Rows from block 5, named by matrix and row number. Each number is 200 + 30 x the weight over its row's rms, rounded and kept within 0 to 999. All counts start at 0. After the name is the row's rms in percent of the matrix's.
# convs1: 3x3 conv (model.blocks.5.convs.1.weight, 64x64x3x3, standardized in use), inputs 30-32, a 3x3 kernel for each
convs1.0,100,219,173,195,277,254,232,260,255,209,176,180,149,239,205,186,221,194,192,172,205,230,212,205,232,183,177,163
convs1.1,083,203,232,195,208,276,212,215,252,227,209,208,194,215,189,203,214,202,208,212,173,150,216,216,197,186,217,201
convs1.2,094,208,209,249,233,227,281,195,207,226,186,203,215,200,200,214,199,210,203,195,210,189,203,200,198,202,213,186
convs1.3,103,188,229,215,210,242,246,215,211,204,264,231,214,215,206,217,232,200,211,186,190,173,237,190,179,229,176,198
convs1.4,103,203,181,238,240,201,285,207,167,208,185,209,204,230,258,244,213,197,193,188,212,197,191,187,186,218,196,193
convs1.5,100,214,216,204,210,213,213,202,208,205,201,188,215,207,192,203,222,201,207,180,205,205,174,199,205,161,210,198
convs1.6,101,189,220,200,211,174,214,168,182,183,214,205,225,173,175,174,198,196,181,202,234,211,193,194,184,200,209,199
convs1.7,097,201,209,173,192,176,180,194,202,207,170,206,237,203,227,231,178,204,222,195,223,225,188,227,218,202,215,217
convs1.8,099,226,175,196,213,174,197,224,132,201,226,169,246,233,202,237,208,185,274,177,264,192,206,165,222,165,241,181
convs1.9,101,201,185,200,230,256,198,225,202,164,156,199,204,188,228,198,158,210,183,176,215,218,188,179,215,237,171,169
convs1.10,100,186,230,237,166,221,206,201,219,219,163,166,189,203,246,207,199,168,166,266,205,186,247,275,259,227,280,213
convs1.11,103,194,187,222,123,124,182,173,201,212,183,219,192,163,158,155,174,195,206,261,256,172,228,206,187,280,213,140
convs1.12,095,192,217,165,193,185,132,210,231,161,226,221,217,164,149,203,213,165,221,177,198,213,178,248,196,180,326,202
convs1.13,097,189,172,191,157,190,185,183,247,196,168,176,202,182,209,179,134,163,156,177,287,222,173,221,190,142,136,124
convs1.14,101,184,108,212,219,201,195,235,301,213,161,134,243,204,198,184,206,289,205,225,272,154,191,190,184,238,144,220
convs1.15,100,213,176,230,169,203,184,246,206,229,214,206,187,179,176,225,222,209,184,214,193,209,266,199,221,204,199,211
convs1.16,102,243,171,161,238,180,221,253,232,199,147,187,204,228,215,208,178,262,179,158,176,188,244,265,202,183,204,170
convs1.17,097,197,196,174,206,181,206,187,183,188,170,222,220,175,236,198,178,184,195,174,195,198,173,190,196,190,172,197
convs1.18,094,187,184,205,180,199,179,218,225,219,191,183,185,183,171,196,213,174,213,181,190,199,180,207,202,191,218,206
convs1.19,090,231,195,216,229,192,202,186,188,182,153,189,209,159,205,200,173,201,181,192,177,201,198,211,217,220,226,208
convs1.20,105,176,171,172,208,158,199,220,231,220,175,131,163,228,186,182,182,245,220,203,186,160,261,178,228,174,220,215
convs1.21,105,181,204,168,196,212,207,160,162,137,205,189,218,193,200,198,202,189,227,184,215,228,224,221,207,205,166,226
convs1.22,092,189,207,191,167,224,199,184,247,212,194,186,191,220,195,170,201,206,208,190,219,174,211,202,166,177,211,144
convs1.23,093,206,148,200,142,202,192,177,207,198,184,182,170,242,209,221,206,173,243,195,146,220,188,253,187,195,231,233
convs1.24,103,234,277,181,178,201,138,205,195,206,173,176,179,217,202,214,176,208,216,228,212,205,177,166,164,194,167,175
convs1.25,104,161,202,217,172,201,233,165,229,226,166,241,254,176,230,259,177,230,254,259,170,182,239,183,153,242,131,131
convs1.26,098,238,259,232,229,227,206,207,154,188,207,212,207,198,191,181,191,184,221,166,213,176,167,209,211,240,185,182
convs1.27,107,223,179,217,268,161,199,222,160,192,201,236,215,213,188,207,181,176,166,243,130,190,186,185,226,148,289,222
convs1.28,099,173,222,191,170,242,223,208,206,182,189,222,206,181,203,234,198,154,209,177,132,255,201,239,207,222,230,214
convs1.29,097,225,182,212,223,284,219,229,241,206,198,174,203,222,264,214,218,164,202,214,152,171,198,191,128,203,212,200
convs1.30,099,229,305,209,142,217,198,199,172,204,206,231,191,245,214,199,219,185,195,172,160,219,189,162,175,196,182,188
convs1.31,102,247,152,198,268,155,212,167,159,209,230,184,218,196,198,163,205,215,194,207,168,240,260,254,291,203,184,212
convs1.32,103,209,143,161,172,204,177,232,222,228,203,184,218,192,237,227,181,167,193,176,256,169,148,162,178,239,247,215
convs1.33,103,228,227,235,204,227,228,195,172,206,191,289,223,216,244,173,232,196,209,202,219,151,261,206,151,197,221,167
convs1.34,096,172,186,139,219,188,218,202,224,238,175,232,223,223,241,162,210,249,231,190,144,180,219,216,191,255,225,240
convs1.35,109,231,253,237,223,210,216,227,190,152,239,144,190,195,232,185,178,196,185,169,258,193,176,174,126,205,232,202
convs1.36,105,209,281,240,191,227,225,209,262,231,172,204,219,244,215,181,157,249,197,212,181,183,194,183,233,180,209,201
convs1.37,099,254,245,218,269,214,176,271,215,153,208,221,186,189,195,169,215,186,182,183,253,213,177,208,181,171,200,214
convs1.38,104,180,244,185,225,261,209,168,201,214,203,213,223,235,179,189,214,231,284,167,183,148,122,171,185,254,218,219
convs1.39,099,225,212,212,196,182,174,200,192,177,214,217,191,217,181,219,209,222,185,146,222,173,143,166,148,174,183,193
convs1.40,107,167,203,213,193,213,231,202,260,231,134,186,215,175,196,254,197,197,208,214,203,225,219,165,262,250,257,266
convs1.41,096,230,249,197,193,198,207,127,166,180,232,186,229,212,239,224,208,188,199,251,260,232,200,155,189,238,264,230
convs1.42,098,192,198,182,236,198,197,201,157,184,182,191,214,216,191,219,198,188,210,271,310,240,172,118,167,155,116,175
convs1.43,101,229,202,222,194,188,179,245,243,192,185,193,211,173,200,183,219,205,173,133,184,122,178,287,199,223,241,209
convs1.44,106,212,192,175,186,201,200,196,193,214,211,169,194,184,183,149,207,192,188,199,303,203,182,219,208,216,224,218
convs1.45,103,215,236,197,243,181,222,206,211,244,212,250,217,213,177,185,196,188,208,191,227,201,168,201,147,173,259,176
convs1.46,098,212,222,229,220,200,213,192,177,187,226,241,203,218,212,190,212,164,192,244,264,228,206,229,200,89,66,80
convs1.47,105,180,202,223,176,183,191,207,204,208,249,200,225,201,132,176,162,152,185,229,249,241,209,195,192,210,229,202
convs1.48,096,213,211,167,285,278,259,245,224,180,201,232,220,198,190,253,232,238,209,183,183,180,162,142,204,167,201,235
convs1.49,092,256,190,219,268,218,251,202,282,185,213,232,204,199,189,207,213,281,210,183,125,186,205,212,210,217,182,179
convs1.50,100,249,268,232,212,239,208,227,201,214,192,224,234,192,198,195,269,273,273,233,248,195,214,189,206,98,80,125
convs1.51,104,198,159,201,167,178,176,173,197,161,230,197,193,234,198,216,236,237,209,222,216,220,210,220,198,155,198,152
convs1.52,100,165,169,134,174,188,150,194,176,154,187,270,243,199,204,202,215,234,179,258,171,200,223,258,211,237,240,227
convs1.53,099,200,192,228,254,191,263,228,155,215,216,212,171,240,173,231,201,113,178,188,241,226,170,183,173,179,166,174
convs1.54,102,224,180,222,211,214,200,224,215,195,182,131,244,240,211,211,237,178,229,221,203,185,193,203,179,204,253,216
convs1.55,095,214,210,234,246,222,226,238,204,176,226,230,245,189,250,195,218,218,214,180,162,177,198,148,210,173,180,207
convs1.56,105,199,159,205,180,167,183,190,166,188,176,180,173,213,173,182,200,182,201,173,163,241,179,223,239,170,187,256
convs1.57,101,200,146,171,188,229,203,212,251,172,197,172,221,157,149,161,225,209,256,210,181,191,203,170,190,191,138,135
convs1.58,098,178,176,180,192,251,211,218,180,215,162,245,199,188,186,146,178,156,178,222,155,167,233,237,217,195,253,222
convs1.59,102,179,199,187,202,186,137,201,219,113,151,204,204,169,232,164,164,266,188,236,210,205,160,202,134,189,227,224
convs1.60,098,139,154,201,176,202,196,205,229,249,188,225,250,201,225,230,220,182,215,222,190,158,164,144,180,216,236,236
convs1.61,102,197,201,207,226,211,193,245,185,183,250,219,212,241,212,228,267,176,260,192,202,202,245,179,166,202,204,174
convs1.62,105,205,184,177,238,182,183,235,219,174,190,206,240,195,172,187,169,168,191,212,157,176,257,223,213,212,130,192
convs1.63,098,175,223,208,194,239,208,168,185,193,214,179,205,205,166,197,293,158,244,192,192,185,172,167,189,146,170,170